{"tokenizer": "char", "encoder_depths": [9], "decoder_width": 256, "decoder_layers": 8, "decoder_norm_position": "sandwich", "decoder_mlp_ratio": 2, "decoder_head_dim": 32, "decoder_layer_scale_init": 0.1, "decoder_parallel_block": false, "decoder_positions": "learned", "decoder_cross_attention_every": 1, "grad_clip": 0.5, "batch_size": 64}
Rows from block 3 of the text decoder, named by matrix and row number. Rows with one number belong to one neuron. Each number is 128 + 24 x the weight over the matrix's rms, rounded and kept within 0 to 255. All counts start at 0. Numbers have three digits each.
# fc1: MLP up (decoder.blocks.3.mlp.fc1.weight, 512x256), inputs 0-63
# fc2: MLP down (decoder.blocks.3.mlp.fc2.weight, 256x512, transposed), outputs 0-63
fc1.199:125086111093148131126133107100089179161120128076145164140116121130114116117148152158105114154104107177109131134143128113147106107143128167141127109112130143120121179098145098130119105147128122
fc1.200:114098141153105103117138126159146139113150133130138109134136105138097144098135186124122116135104151183131187124111127125086125116141113135125176145153126110163154120125145063109190091113095115
fc1.202:118200140114169098178105106116100125130092095153089171099115110116120138116131130145114127139159157127141121157128129104153129142114143095097147162101168190142116114146142132164119118141069112
fc1.203:102153104103137121151154125122123157131094125179136112120111112122094103150092139126167127102131122157120125137145155074108118167142130098158128117082112141142131119130137135128104151154129140
fc1.204:155121158124144103146117149118140101107134108112114115134154091088122143110113154142124120107120128094098127112132143159147119105170126123123132118143130133122159126123127105117133103167155139
fc1.205:144098127168141059169151075173142112146144123157090125146130148104105123155123118107127132146138155193154139141102123154128126097118090159096145120113119103120103140153084094138125142104106131
fc1.206:108142136109185128172145132124096145106167111105129110119148089138129126139152093143153145101124143162087090117126063120097119158113147158142141131147108124138123052147159129138140116133144109
fc1.207:163145106129131087136151100133110132140153085129109124122095108140112169108147109098140167102142122128114116143108085149128150138127077135144111153078128157135107088132097095153126134112133109
fc1.208:139089137170149147140152125165159109137140140108164102144138149163109112120116122089144119155116157166132163101143164166092115136133116125120163138110110113151100141184134106124117134153113109
fc1.210:141148122197095139139147127119132096125136111130119138146136071110093127197139147073108137155116112089100116167115133144097109109135154113172137120172122175133070135095107130124132118104126134
fc1.212:136117104101137133134115125181119135134182109131120136122101145142094093114113119135086126142118115104171087139123098118132109154099174123109098122108091156121152125107087165144145120137104114
fc1.213:098156132138083127118122130131118124132160135111115140156086088119116150168139160143151139129128154145143107113128090100141151174104082114122177140174137110103124125091137110155121171130118082
fc1.214:122167110153090103122091091128161115149106167098134131112140095124131089179092163099103153115139125090142157106139144142147079083181090137132157106114119112134114117108161098131133130123107140
fc1.216:136125111143062092143134089160101132166137173081108170125139156157105131159128068151083105161159132122104167142112140122106132097090097165123103115134115134086130120126103100132116090109152124
fc1.217:153123141121139152176190131143146108125118104147136132096124165100114169125080102148139139122107088098132148145146134134143183102128097112105138148087104150133083115106122113125129159121160075
fc1.218:120149150150137137139154106129144072191112167139110126091154103118158073140140121136122149142117095135144144117155111127146123171125100151114098129116126184130107111118144122108113135110164135
fc1.220:152089159128125113114137135149107104133106133120127145139175127115124103109119159112139104099085140115128146095147126104137160101161122117098130106096111092131081114109180123086167129119163182
fc1.221:107160112122130156088128134098103138143115149153107127138140106115126159160077142117150173131159119100100147125151072167144128103154111115101127097111150138116081126141145102101096144137122132
fc1.222:143138128160117132125120114117148171130127101123138119150147116109076082136172166120118192106136119113116077090093114130110122155130112119128102055112124127133121115106119173122143153115172146
fc1.223:091167130101087100115171116173135135159124103128169152119168086098102169127153092082142152157150109118132117102122145150106129137120176128140150111176154146150113146117116125126141137107091126
fc1.224:131143101157138080138115125120125112093154164163070109131123099092113160184110136113135122166102112150132118155122046161098067137098079105158114117104110133121139116136183167159108113101106160
fc1.225:179166177110178111180100085104146130105106098075084135125147108117135138148131100124130164095143133171151174129132120151090120113127131150162126104166156097136073142104110139137125105160114168
fc1.226:105144153098166125136084114126148105153098169115097109123136138172101120108177111122171127121100131108168151169116129130122180138179142122140095078163134120085127137115154139146096125143092129
fc1.227:093122146100149110136159115095146149121169116117154138162124128116083141115162124139112130137141106106131156110145102140111097141101135136107136070144175120123100150132108151080121089155152148
fc1.228:113144114123115100156183123121120126120126126124151157138137126125108114094128099125131114116125128123117159115122134115159154105137164081111145132127125121124138139109126120133146105140168138
fc1.229:155094138108092115117103122147149111180181113138136127132168094112144098144109165112089134124124131098140189130132130098140129135117124146088111176120093098111169156119115129108123129120131090
fc1.230:113123098121126118159163119100119147148158144138177107138143142105138104113170134112098149133147104099097126114109119139111121126152146109157138109106126138137084098100135108150116127131128115
fc1.231:084096119114073114124119126103119141129150130127098167137125134147137138139167139120084119142127160099130084117123085125135148138154118193119122129173135129104109112087151112090136120112102142
fc1.232:111136159117131106101134085087140135152122098156124162125149124108165142083143135081144083138130169119123145116082154147095114120149123147162118098117118154112090215106165086087111149103121090
fc1.233:149117131148122127112132091135121121084087077103128161142120167144126140072183106126117148136164122185141084154125077155127146098120123073080114125122121163081135132084129132149153103140117157
fc1.235:124128144083106119156108173126156126099103118141129120115123112123092159140129142105137109121130115133141137104134125152138162152147076129109099143152158102154119165146128134124138137134140144
fc1.236:129136103188156120112148140095130103125115097157162123116067117108151157192119120110124085097132156141117159124110105141137131107123106164138137130093145101118146127101112124121105171139133088
fc1.237:139101121108098102074084158145120110133141161159127097096100087122159164128177102086138159159127089108152121122121096141125129141116168140098171098138142127128177134105119113146142124120081127
fc1.238:103147138100102096119190137134140145113109093186134156109130109101118122143112141178127117143134172167140156126059105134146139160124154125123128146098115136108100152114149134115145070108138106
fc1.239:116158145105143177155151102126122123078196144148160102156105150106108103120129085117125121072174156126142115149135137157118141149121124132108113133140136110116120132121154122148132115136145123
fc1.240:168131126160151097137126149110125096119170120140170143148087109145153105127172084089106085128147167139104152089142124122118128139092118097159150099137087121153089072105130121145072112168152172
fc1.241:102137119126083134158156108115147122130115126111103121115132151130118125148135115099125099094122120098117128123094178135125088143112093223175163135154151169103083153099150130142088144135162140
fc1.243:150145120141114180114147116139114171154085165163091130104102109183119082132169119113099107169143149130106115110213143159125114093165116156115147152182100114142143086124098168089113163119118107
fc1.244:146132159099144120122115120090119092196127159092152143145126137143145104089187114137161109130134152160124157152147140068156182117160123121099120137120113135148133141104102129097123118102143149
fc1.247:147127134128174111186142121121115124110089138118134134136134161116106141154161152196119106150078137136086148114120140154124114145187165142163105131177157155102102091134122142137138131121147129
fc1.248:159162135140132105137164116110154163117100111134131138168086128107095133137102172130147130140154122115104112076140135119134114127139124149134087138157090137118099119160183120165165132155136139
fc1.250:078120133156112136098109092130147167143086078166118162120152147142125138129144150102081121086097145112161163168111135103153127105134126135111099116167110113117098165106122129126133125133119130
fc1.251:150140149105161114141155143114113145100124071159149144148150104119112154151143123090148150090155130165148064159106086190136163119168134120116116158150162093140130163127131145125131120142115128
fc1.252:082115115131150138135131129131127138155121169123117103107161135120104111113148139114122121110146137109120146135140139100107100064167127168115115156138142172128138124142153113125139151155118134
fc1.253:175140123127133129114118107079116147104079144123113125136124115149129149107160078124108127145128137155154134178128117141131146121140155122112103107145094103139111075118112174139151156127155133
fc1.254:087103064139107094117126166135117146173103121128101167141149089163116149205131132130121149092131105094145125130106127126135114186112100131120159150166154118131130163159161118098093144179133160
fc1.255:115102142080106126125143148147118179124123157141097106136138141129113192090116137107085080103103142120120124174173125098103149123107113119119159187109145136120108131174093134117105138130155125
fc1.256:112122135157169109122143123155119135096138128111143124157147140133091114132122127127099142161111126106089106098121113119140136140101138128146127098127104170106130114122091097145091097125141140
fc1.257:135117104152147137116129137132107109094140123107092087127141139145120089128209098093093153067158154132159149135114115131140104151112149154141130112139128155129126144144109135157158142116093142
fc1.258:099104132164121112132164168140097123116141146118126117108158120105129134139106131131101152101134153115138141128089138106151119133111130129144118146119189161132136107128128162147087105102076132
fc1.259:105128150182162170086109095106131146129165123135164184115122128152079143182135105181136133110156141169148145157141087120129145146106118111126138135116098155154148142142115142108119157063141114
fc1.260:099169152137134123139122138103149114123123100152187172064145115072142149104096122141076096134122160127117128127155097133171113114127143143127125108135149125113140094102128116150107120119104199
fc1.261:102127126096098098132115143120136142114102177131120098122172163146133094142094110094132125082140182173151101119157090122099082113132140155107111142128121142135126115154124156149087094115114172
fc1.262:151148144115118109072114150124110143135128148147142089117120104140089108087135135130147082104152132123133202152119151110118110140117158143120092101128118113119131159147124129124149112158117181
fc1.263:113110131144106110094122089159127143106159149144117167123145116116121110142111130083132143121109086102121135151103131156161130123125113158163125095142108124132130123149160147129098136117151101
fc1.264:146131146100129111136133143107131194139124099115191131132118095089117151119079150111121106145100112121136111141146139157094134123128123119148130100148132125135136197155132170124161108168139116
fc1.267:133143142116089140156121105125141101149139149127136103166104091135154155122140133168136120169106163111132090138131137088093147149123128123132116094137116164124137127113126126123163183135097118
fc1.269:109134138151172133098149104151120101122124163154138112124163142116106107120129129106088147133151101123145133154159111139113141129130103152110163112127111141166119161130117123131150108105124129
fc1.270:123117139171148107106106114132120134144151107131152130111158130120127125076157157120103101141128084131085116102143119114157108135135147149136182144125130129112156081117114144127117090122107118
fc1.271:156175138108161121130163147172120164112135175151132122116119154191130127146125118096110098146157153140129096156143185109139140107155128155125115106119129165147110108150169109095117101130124127
fc1.272:126182125113142153118159127116156123134141137134109147093123098093095138104119138137113086094167112130141093157126137093169165125116124120127170111107102139137152092105123138164066141117163157
fc1.273:137130129134118149137134090159153130113164133128109153095131095104144164120142162087142147123140098160102126153140115142123138107099092148138123133110152174083155100134135119144203156155127113
fc1.274:137124095138144133138143125161155138136120123136116134106144095112159132124169105166126082119163135151135098114187147135091105111087081082077128115138138098128163175129069129082137123129117130
fc1.277:112129123130089139164127093153082115114143157087148124121109123136129120126117092113138135106071116146150116114124156162166120090163142148109134111149127150103064090100115118130154110142145118
fc1.278:120169128135079089133071090136127165118119137151130113108153119160145103125161070156134135125142134103131183122107144124138079104102139129144144128138120130155114123157151095124101140120149160
fc1.279:115125112144129118172158128142161162133152157140120098058128086125100135127163122098143096131105116103077136115141139102118146156143153125163133140116182151086128090132122089126116104137129118
fc1.281:147135127172136117139120129124112102132124139116144106085124105160099107087201074139155148097139120127115130137111135175098083126110082111155141097123131142126142140148113152161142138114100107
fc1.282:121139118117149089155170097104114173134151113141099161119134154146104089136120095102109161149127131119121112176154102098157088099092157111137141147166144150105139147104105136129155122101132101
fc1.283:133129142126131098119190141146131186078112131137173131131070141096137135122140126109098135133146113101145136121112069158062136111105094128130113104141120134122113145166128115162130119144120122
fc1.286:116128126123113124141151135137083157161094135120123173129136145116132138138156099112119147147079158109114150098140100086113163104112160127095156109097144155098145170140151123116114161122105167
fc1.287:103164138145111084060120186123111127155111126138144188175170137151110144091107163111087119145126124099119114111153125147144139116116162152115164154119163149135063083129147098135152127139170129
fc1.288:126131171149149124110127100157144132136120169091124141032111159117136134091094130123128124166078112157127122149154116117141133128140130142137111139088114076107146116155091105126150139078125121
fc1.289:122145103148149112125152105112116109124144135112121114154123129161122118141137102121111087129137166157091137106090107106153129162095137135160149123126140139125102102146088165125129169138130133
fc1.290:123134152125134138127097068116163088148094103171149155112139113112142088135126107158146106158150176187176162141157125085085125146114144154068143115117072114107159204093108152086128149171102128
fc1.291:100133144078105119170139100111133122097114139151130148101087106124094101111118119161083169125080153153120120143167167144114089140104141117141101106106072136104104123139149115146142146139124147
fc1.292:129109118137121124078117057095141125126152158115097110134093126142176120111125130103155135124087111132105107166136070178154109111090122135153102129124125128139149160103164132115110174106140150
fc1.293:070131165092076125140113097140120102113120142110131177112091112129152158117118136124095118042132145210123100136148088155105143146141119143100118112169126136131153134142143147127124129123129146
fc1.294:093112071124140128100128103133135170100173139143077120080105175136111120110106113112099119181163139117162168060136119144124097100117129136165110123137143144105144115150164094144106141154133133
fc1.295:163139123119161109133136090092123149152097128107140138104146116109125109128155103097117153150114109162102109110131177141146113128115139159169157108145144159137146110119130069124135142099085126
fc1.296:115148108104121074106113133135149124140148088113114121163140145164124128120174138114116171153132120169099112148163086105086132124107107131117114110179077062087130106110117102134137154117129117
fc1.297:109137153107105115119127155100098104126129118087148100135145118137098111139160127124106142114140144124130135127105145123114151116121128179140132151161127116162112155141112142124168143140155135
fc1.298:111116108122132131124123140168120158152141116152160130157101085094123102143148157127131159071139137184130126090088123096156111097121122172087167172180119143112151105129113159089088124111107128
fc1.299:116123113117133128128086135124117167143118096191160100085139129135157110142163155085143097091132121134119108142144116151138089114125117113138134153145123123145125129124141097085165153130149126
fc1.300:131156144136099123157135116126163132130156133122150091122124090114126132117119155113133138136092113122167101116096117112098140097134116122163161146167116144102092099141122063157109139084184111
fc1.301:146140127123199106088119137092141134152113143130183141130121163122135099105088121139139151121116145120128154151125097126108171113119111114101117127114104105128129121121122113074130093127129174
fc1.302:127145148116132124154124094121131148108163140173154139092116128134144172122161117141090149129108142123152102148125139142142123135146151143133147087178129140122112123159100130137198125152153100
fc1.303:097111105089106135092147137138149154112119126131108085114109107080114126136135144128096127137101135129114101128151123146096149112141112112118137131130120120111114124127140108147140118137174140
fc1.305:119139151095163143185135117117138137099159129105128161107080106133102135142148122159097138125205120107127153113164102134124129165115131108104094147138127116098132113137149079118095128154150125
fc1.306:148122106120161151112135110090131096133124151154120126104120117156131133109158136156142139130065163123132183140162116119086096161164106144089098136135147144110143101112098130124110132149149148
fc1.307:141107155156098109138122123120156145129157114163114112114130162140110098102139173126083165129126142158165119119120115095109121120162129178143125092126147146145171198132141123125119067119165116
fc1.309:158155148107128122122144105109156071161145129081120098101125102147151103160116117117119144129113117158115124125098126089118191139121119131124105120109153145089131170123111153158109085121119072
fc1.310:145136102129146143125117121167139124118111150087106128122125127158114191152124111134142135141132162114145126121128081160141123142146116106159150133119141142129166135132111113099096105100062175
fc1.312:150121139120107131102148102128145135127137109105124121155111091134142126172137084102155142113165154114124160142147119147140124127108110135110129123192089141143161135127156135128164107139135110
fc1.315:152112136099128106155108143115118141135065172172128124144146115123125101124128088192135133076119114125128154148135119120159117095099133176131100111083163142131166166139160113128117099136136101
fc1.316:115142140078083100135128109124140118107162156123152143115169127103078107120114134108171148145144140140126117125143120138099122088102099112118149155130117126116148159105138127102170104159118121
fc1.318:104135146145131117087148173143147137085150103104148097154090163129132145120126122137111171130137125156112138147115076163076094134162128103158120134141132144133086141146181115131103128128161176
fc1.319:096092100147143107126105127157114113149139148138113089141118119130122137127119090113115158182163114091134112164175046118152136142104114131112089154136152104115149148159114129144112148165167124
fc2.199:132135116170107136142161094118141094127152117132098130130114101137094127120104124137077148128118160137107142141117147127172141089139081132138103103132110124135158146137102113154120135142107108
fc2.200:149103132122094127126117139147124111120113145152172107137108126125136106107128081148140120112078095141090109102118149123102130137110144100111136136123086104093130167140130080136113138115155154
fc2.202:145151137122199098142183123152127102144144173125120145159151167115164123088141149155143077161161116098085130120133174055115168113118107108180167145153102127148119188150152135106139134160137097
fc2.203:113165118113111165109108139098119161109116132140134145139131159107079137121165128136172098111106115097108124100097137113118130132119159103111138159149114115124118145151134147128132153144135126
fc2.204:095174122084079155098130103158107132153126086166123141113149119092128103121129116103138111152114159120128084120119075067102103148086140133139163145113136129083094098153129140127106138116071103
fc2.205:164107103107119128140133114163183169113118132132128123138152122127105185137103124118129139119113150134133122135148121131103114137147163107138131132130137113136111107084121143118130066154119160
fc2.206:124108092116137147140123141148145093111110142111100096128103108162157203116136121092168113135114112115119144098106118177156134170152114119186164132133096136131150122159130131114096148112067096
fc2.207:117097087141114142164133123133132099144089135140135126130126156119131107102126124104127147121118132139129097095166141125093113118092141108160109152159128088125096117101140115114098138153174133
fc2.208:097131099097121137095098100175139148148092153172120129169136127115156123099125095112149165105128122127130135157174129154182175149181080142085112111126121088130115123140180124142134143109091154
fc2.210:155092121137118118135172147089119101123119120132123120112096157127095121137177120143121139126157104126122138134116125115139135161145074113144141171077124090140093140072115180098103179135149119
fc2.212:111160133124136148102108120127141132144086146110136150126153106128130183132132115122160108142107117129038141144145133157130131113099122147131144131138125115154161156118151159142117161130128094
fc2.213:149139103111150121128144152134154135057155132081084166109090172115142131133120127162191158113135157134112124121113131159124129117144146135139120133076162140142114152129135118109121098109108124
fc2.214:115093157123165142133133086141110129120128109137130122130144146124100120106100111135159157137111132095116149136116160122141094146112123130161116151113150135109149093150104166145112130127100117
fc2.216:145141128094121111143161151135140108141123139164153130111129126112144128120126134097146125113126112114132120120148143130160111154118127122117142109132139117156166110134097104135135109140125163
fc2.217:111114099122136110122076116100117119125084101119121127100114145106154116093109163149112128118106132159148131116099172081108157136105142113143108120152150146132139107136137106157156102118117148
fc2.218:164152135113079102143113153160140156155147133114152115134112120144117147085142119141145149120154134046174129190119100128149099085123160135128083142082114126121128089112130103141133151147118146
fc2.220:098134134122117124105137129159152104155130128143118142107166165107120121130129104154163183117129135123104117144159139117144099089124114124151155115130140120149118161113171093157109103168152131
fc2.221:117182140109132106104162112134103140144112112085137159119138114098115154108143135151123130154202097144158116127131139162137111103116119143135127116126136131090144118107128100133140047122154170
fc2.222:154107134184107145166138142116122084144135176140146185154102148153154142130141133181107137135120084138164135134143118139137098154117139138136153111142101068192107154129129144108089167129149131
fc2.223:137110116141130132127145155134096118146130133116103112108128110133134126115117165138139124088095119116101127140109101122141127139133128133129103101120140111136130118157120127166146141118145126
fc2.224:119118158140109126124137147138149127151109136127113155107135121133132131126114109163162087079095112103108142080133133152123145149141140130115155164144150125131136162116115134133177148151108151
fc2.225:123118138121110120115124124139118088141123159136124103095145117106113105111146146134132124120109147131119125111166128121126097157118125111125105164133113101123166132155146158117110125121134149
fc2.226:136102163115106115115110132137129160116139143134117140146132106140092166128151146190133128142087097148140116090130129145126144094129151106136142134121119116118123153185075130151091098116137118
fc2.227:164128124138117126145126156095071147096130116105120132110119104137102118158132136139132139105138151152143117143168126127151118116143128139119102170072087127154125105129099131118157127118097147
fc2.228:108149108157168138131131167103138112136121138125128079077089103141144118112086133114171150103117108121100127151144123164103128135158147104111131101169129112163132150138129126172142115100113122
fc2.229:117093160113119125132186122162160080135128152123112130149099128094149137114108124096153131101122128088150152152087098167122137115180130145097132140134104116107119121127175127123122120165137172
fc2.230:127113141150144156188179098057126132141129150107115111118073182076157160183098165119127122128124098145159153142129145118137102120102109129152102138139142145141117091169135130141144119112161128
fc2.231:171142147132155128123153114135163087108176117115134081149142124145098094120134133135150152147084121113100110104124102149141108127134142080151120117087147151131122134114128095075148134129153109
fc2.232:150144103111171126120177130154140148174171135124165130127133128112095105142154098103096141097123120099158163155171106137159123119152101135123116105107122119160124139112163141148132086101138151
fc2.233:143183092131088151094112092129113119172146142108112068145165081132193152100126185131123129139169175097163135125141148162090136151119129150129092056077179167119095102179115109147125086188078061
fc2.235:096145097127113100099139071112122118176109142115143142132138113124100156142123113147083148181122185105079093163117124126080101111112169079132143056093109103125109121118129146157132125121118112
fc2.236:128163200136112104154122163167127135108156109142124087162125118136122116144185114122139131103175133130109141104092114100157168142082134129121108120161079176136155152146182136155154127120132109
fc2.237:129131135119138114128139157131147121090157102137130129085105148075103129113108112149130119138084116153149131116139167126141092116147090117124140159162175132128155142156126110132132173129123134
fc2.238:141086148120147120162122121102132139076141140117079091159109109112160165125162129111144106114101147129203113158108140177193144113093154145095102156100133171123103133117141107114165152148135138
fc2.239:147145109123111100141166120144143118127116147086122146112126113147107162159137124146119115136115151124139165123135137157150113124122142135163134136126114123125161136138116154115129135113090123
fc2.240:184102124144124154128136155095153142147117097090135137135129176124095162153103148131170099158085114114112158140210120120135192129188114107124106149126116099141127135115168142088122164099155113
fc2.241:144132128133177164093118134116136136146141139134176103128131131136128149115153090140135111138158170181119125135154096123092138109099152101126110139104129118129141126113109173124153126122130148
fc2.243:128074091170149146196120127151144094172167130173169143179145149157128153155102124131119136106133155131115171162137166101124139140136183118110125118120124111097150197122088178130093142108093112
fc2.244:144170144166083111136157143116147136096141128123182138155145162065111125085105115154153128161110129149124107158050133102144142102155097101092119144063131112149117180044115132137125112149186141
fc2.247:121150145117145113104103106119072094126192135126134150093109094102080156098165096144119116129136076133113057114110113129113108117057072100087180129093128112179133109106140121192077120144128114
fc2.248:138095101120112087168104140146116079147168147107118115098128163129126147118131135136101151141182149101155117135137116121112078132145184081111161168162169144140134092115114140081123143124138099
fc2.250:162113088108117138160157138130139100116150092114159106114107107114168093107086085133078159116135114164116111153141155125173152139174068167134120125082129134109145131099102092143174132124145126
fc2.251:122157131109109163147093131079119137139124152131161108140164150098181098169141136119130141152153086146122150145123097103100144143133140120108130096161087108105152151135063144146139082139133135
fc2.252:138143168150156124137141102138103102106123139118143115141134171113100116152148098128146114124145165095124113122125112167179104129084092109123101119104116123103119115144155112100128101112136126
fc2.253:060150139154152110110093124077139138189198127113091170153115129108120141139108182114100110158128152084106079156084126097101149116156123181152115159146139150152128152149098118133127105088088115
fc2.254:125155150106149117121154130121128105113103169145136096138129117109113112051144150087127112130144102109086124101133124104110141122114146108155133135134135128164100125113121099130117131142148121
fc2.255:096125151105121117122062108128095118119148145121137083128160151108125131094115124153082118118171137134127131123084150154093123110138118101121159157113157152134109147120156088101116119141124141
fc2.256:103144145159096131159129157127119105103129143147088122108117136109150147115145163148133104124137130141124150125127145140134109106135123138106116111140101147147123137134122119144135134138140146
fc2.257:113150140150108178136140142099132160154124101119142087125092112097160135121121131144128107148114149149110100147126114134111140091117124111159082155142136171129139100130145140141104109119112158
fc2.258:140169150104163135077124170075118154143113148130124165161115124120180130119146160122133151132128110122105127089113101132099147126160122145080157181130119104106078123097139121129151168130153112
fc2.259:133090141120161143129108139139136219135113155125162087133159129110138100130000120100096125112151141114118140117100165121145058109130123092117099138127108136086132122135080116161091138143099131
fc2.260:159083161095112157126147071132126168138156117106114101095116130125132153112166120120107096134124138128113102123112117095078160074106144146109139138111114120152136127136113097106097145120141110
fc2.261:109147106132153141101157104141124098144154090124122156135122148092133169084126151084113138133147106098171145097126168103104158143128158112131116115088130132129089124098110123122168136137132124
fc2.262:120108115137111150087161103107117088114074114147113168135165117147149136145145126150117137103144116127142124130121144163146163155141138173139113194118139127139106186144115110131109115135162126
fc2.263:090111149113135143115114154106156153135153135125147156087152144110119103102095196127131122145107139190122140118154158138106085117167108120108150107155139136118141102159130131132144162128119141
fc2.264:118193158143141161163132105134153076179106130173155095125158147151144169121130085138129075102123097086137138155105098126114134109138138125107142091135136113151116123150107062120131158098098123
fc2.267:128103095111134132141145131133117111120094141115111109116132120074137145136119114119118131100128138149109154098128119123100115101151119115150102162119115155114116132126149139128098128135122154
fc2.269:144160105121057114100140149098120140109097114117113175184117090127141142146107081109138120102111129137107122107123128136117166134108158133144130152130097151092146130119103129091131124128151131
fc2.270:118157136093112177158089161171136107134120176106115150138106110157117103173152154154117127100121186127135091120111107160133099133047139105129094124111114127090114099106146125107139144154137179
fc2.271:123139140153170122191164124144101098137160118128136088129161098101112106057157138153120115154122126133097075137144155140129173120079124128126146112150155114088120120104115168093097118157167168
fc2.272:126131119117118127141141115144148153120144131152112114110133163149139154119126129114149121134102166121088151115109108131099108100133127137095116134153148127122145093073106114150122102149118158
fc2.273:136124108119140149136152119101143124157117142150155086139107123096109104116101137122151107141124142139137147121153154154147124142139119146111139116125150102122127148110119138140090141132125105
fc2.274:117152134138134115063117139087123111155094132120132115147129160146148085082114163143127148095095123142144111164117158103123130179138124118138123139114143142142137134139142127065142137153118161
fc2.277:161070132164118133164160086169117118130186108124124098129123117097116140113097166060114128157120137144073137106113150125150065112106119185089141095085107138131163150159123142151117133141204096
fc2.278:126092128127169127136091137151118183144128131127128169130114147114120098146119116099134165132142130122103142134139126156130122125136101128162149088132156177149123139135112129127121098156106133
fc2.279:100080162104193129153110154140148106138123146122142082152149134130143109172131142136131125138124139144150151092139089108170127105137123144114132132107128148136141102102152169149106100120143176
fc2.281:096118100156125134144124131123095093145148121121189154159163162100126129164127147136136148129134103153131170117139084106157103123163110156124098151136143131122139152103132150142135146126199115
fc2.282:127091127101133130096104126126113096123157136112163096115107141150119108121137092156103124124134139113145120117126161164090125131133094166117138113106089127109139119111143137095128122130150086
fc2.283:064142153169095178081098126155151120062122152096119102137120190131101145172108137141164140125111114107151095183086151090146069137151250169158166150124184195104099113135127112146148051158128151
fc2.286:124126143138146111138119114131128123117114104126128120129141123121113121156119138129125122138151111126119127127134130138119108142155129144134099125142151126124120120122116101156160131133125121
fc2.287:130100144093134127117172125174071104114159160084153115117168133149108088138126115096107149100145139120135106109133138118125098179119133122137181094091138118130103161138144117080114125113116148
fc2.288:118135156140110095133119112092102076195064076137113089096099134127143142145124120074113090098144098119138119118092114108124101105068166156123181142164121174157162160141104096103102192136112146
fc2.289:076154128163190094157142146154099131114184081122103163136091119166141121146115121127138144118135146126143134107146105120132101143116110112188165106164101115125115116106146067106131089119138104
fc2.290:099123157107156114098124169124129166148145127113145153139160114155134131122096156136170099162153131155123113113057075111125138159097090120130022080149111077118156190180094162126093097141070147
fc2.291:164147077105098156143117138125165169133150120163149117131123152117086140080152128151122142109109114137156140145135125115095144129101127156078106163153127142125115133134104118128137116161120107
fc2.292:110106130127131139116117130104104194130119154147159114141124147106090111122091140159162130150098066130078134131052129103160120113193151184127142121132138173124129090135132145155122095129159115
fc2.293:110110105138156125111134095111124148097124124136113128117121119135143132149106156131112131101140139133117132142106130134102125111152135088161146104114099136124114125086102140157151114114145108
fc2.294:082151135140168129160143153112120163128123123146115115099145133131119131178120125118147124133115125171121115163124127121128106153132091124119140153133122100106137133115143124127144121100139134
fc2.295:109098149108136101135147131105091116152144138164117139201109124114155090159177154058132159157145171177151156101136082075103122125150116152119110157136154152101121114139155105104096165160151127
fc2.296:077105146161112122142095135151095067128145110128115162161151087100127133127114162130108125150146117121119105087089122160120135147166144117136170134120118162154112162130147169134113139133105094
fc2.297:142114128154103117154138099149137154121125117136141124120111122123122119099098110090103132149118104125137149104147120117122122110135127121107105133151100123117116113113141138140122123111139111
fc2.298:119155121111136128089154101153151074120081133145110142189099041096168125131122128112110138116165176099166132128128111135088124155154123134139149156150146154138179119136113122101080111118141073
fc2.299:173110155174169106128133099128178114163104132165100134127126105137126130121066100117147136153115108087109109135125169121109128164132122139135127151108149166122127120171097141157124155127192142
fc2.300:180102146144125143157103152096132181139160153147168141132104141163131133152120143150084142116157087116134148141128151157123127125164117076126079085084116127132090117167104096124128154154093106
fc2.301:135106128112146142135138112118126161130143091135133140135125133123137127148145153151136115110113109129086124115118135136134117145094135153097120124131146135143125163165136136103117100127159112
fc2.302:155098107133156184169149136134096096158134144098120087097171151133118138139133133124088105126154120100103112148168134111146130122097108121118130108121150148098119138173142138153170101099105145
fc2.303:124114122144108113160110145140160119118150153070148139094141150113113095104116139134127150110115147107174151110186142108123134119115121147085133187111093160148120150089100114130173112158144139
fc2.305:125135083110128123104074128094120121120158097123153142107113119149145095146099120127147124124092141116152078131130179154166137107132103094115105147166146155133168082142120121156108165112107137
fc2.306:133079138142130141076192128178095190192104139116149122102163150124072103117079148169157113158130116131137133134155087185164102127123180158148120074132079101123154167114091098128100085116158132
fc2.307:163149110088161134099087140124077103142108133154120118194104086136171160117102099159067114159105121100150126151118139131141140119127099104124127167123100096162052102074123195107133158101179103
fc2.309:094128116134147130123121135107116137111108125122128141122161143124095099109129120111120153120126167110164093160155189113089120116105136125124157104153109160126169103118140144111126152137083106
fc2.310:147129153133149122160114120107123124138111162122147080109119115113119078138129161107117135075119135133132173142150148148097110141146094127131163122115112123108150102125119136114136141127123136
fc2.312:103131090102125172134096117130110150102153095149157123170112140112163085149107134117155183130123099178168147113160122087133107130163140126125134141130078142084114098151119155160076144120092144
fc2.315:077140141141165126109159148162151136152154121138132157109086135158116102105133103120158158115100174130129105134117134200122176119140146128096139114165160122097160163187077140158097144149132183
fc2.316:167116174149107095147150100117097113185141080173139133177141136134180129110161126147128161150163124130134129109099156150120111194114150113113107113095130122180116120144116121098107101103143110
fc2.318:177126170123090134104117155095123143128114149095119097151158112068104138123158093127204145139104144079144131125083101111151101180080155140099174131131119166122125122075131140124123099167099117
fc2.319:167135124141101107123099100093123142115106126153150165115151144115115143118148156148130111067146171148093103114086137160119121114132113124128148130142126137128127117104145122144117116131094098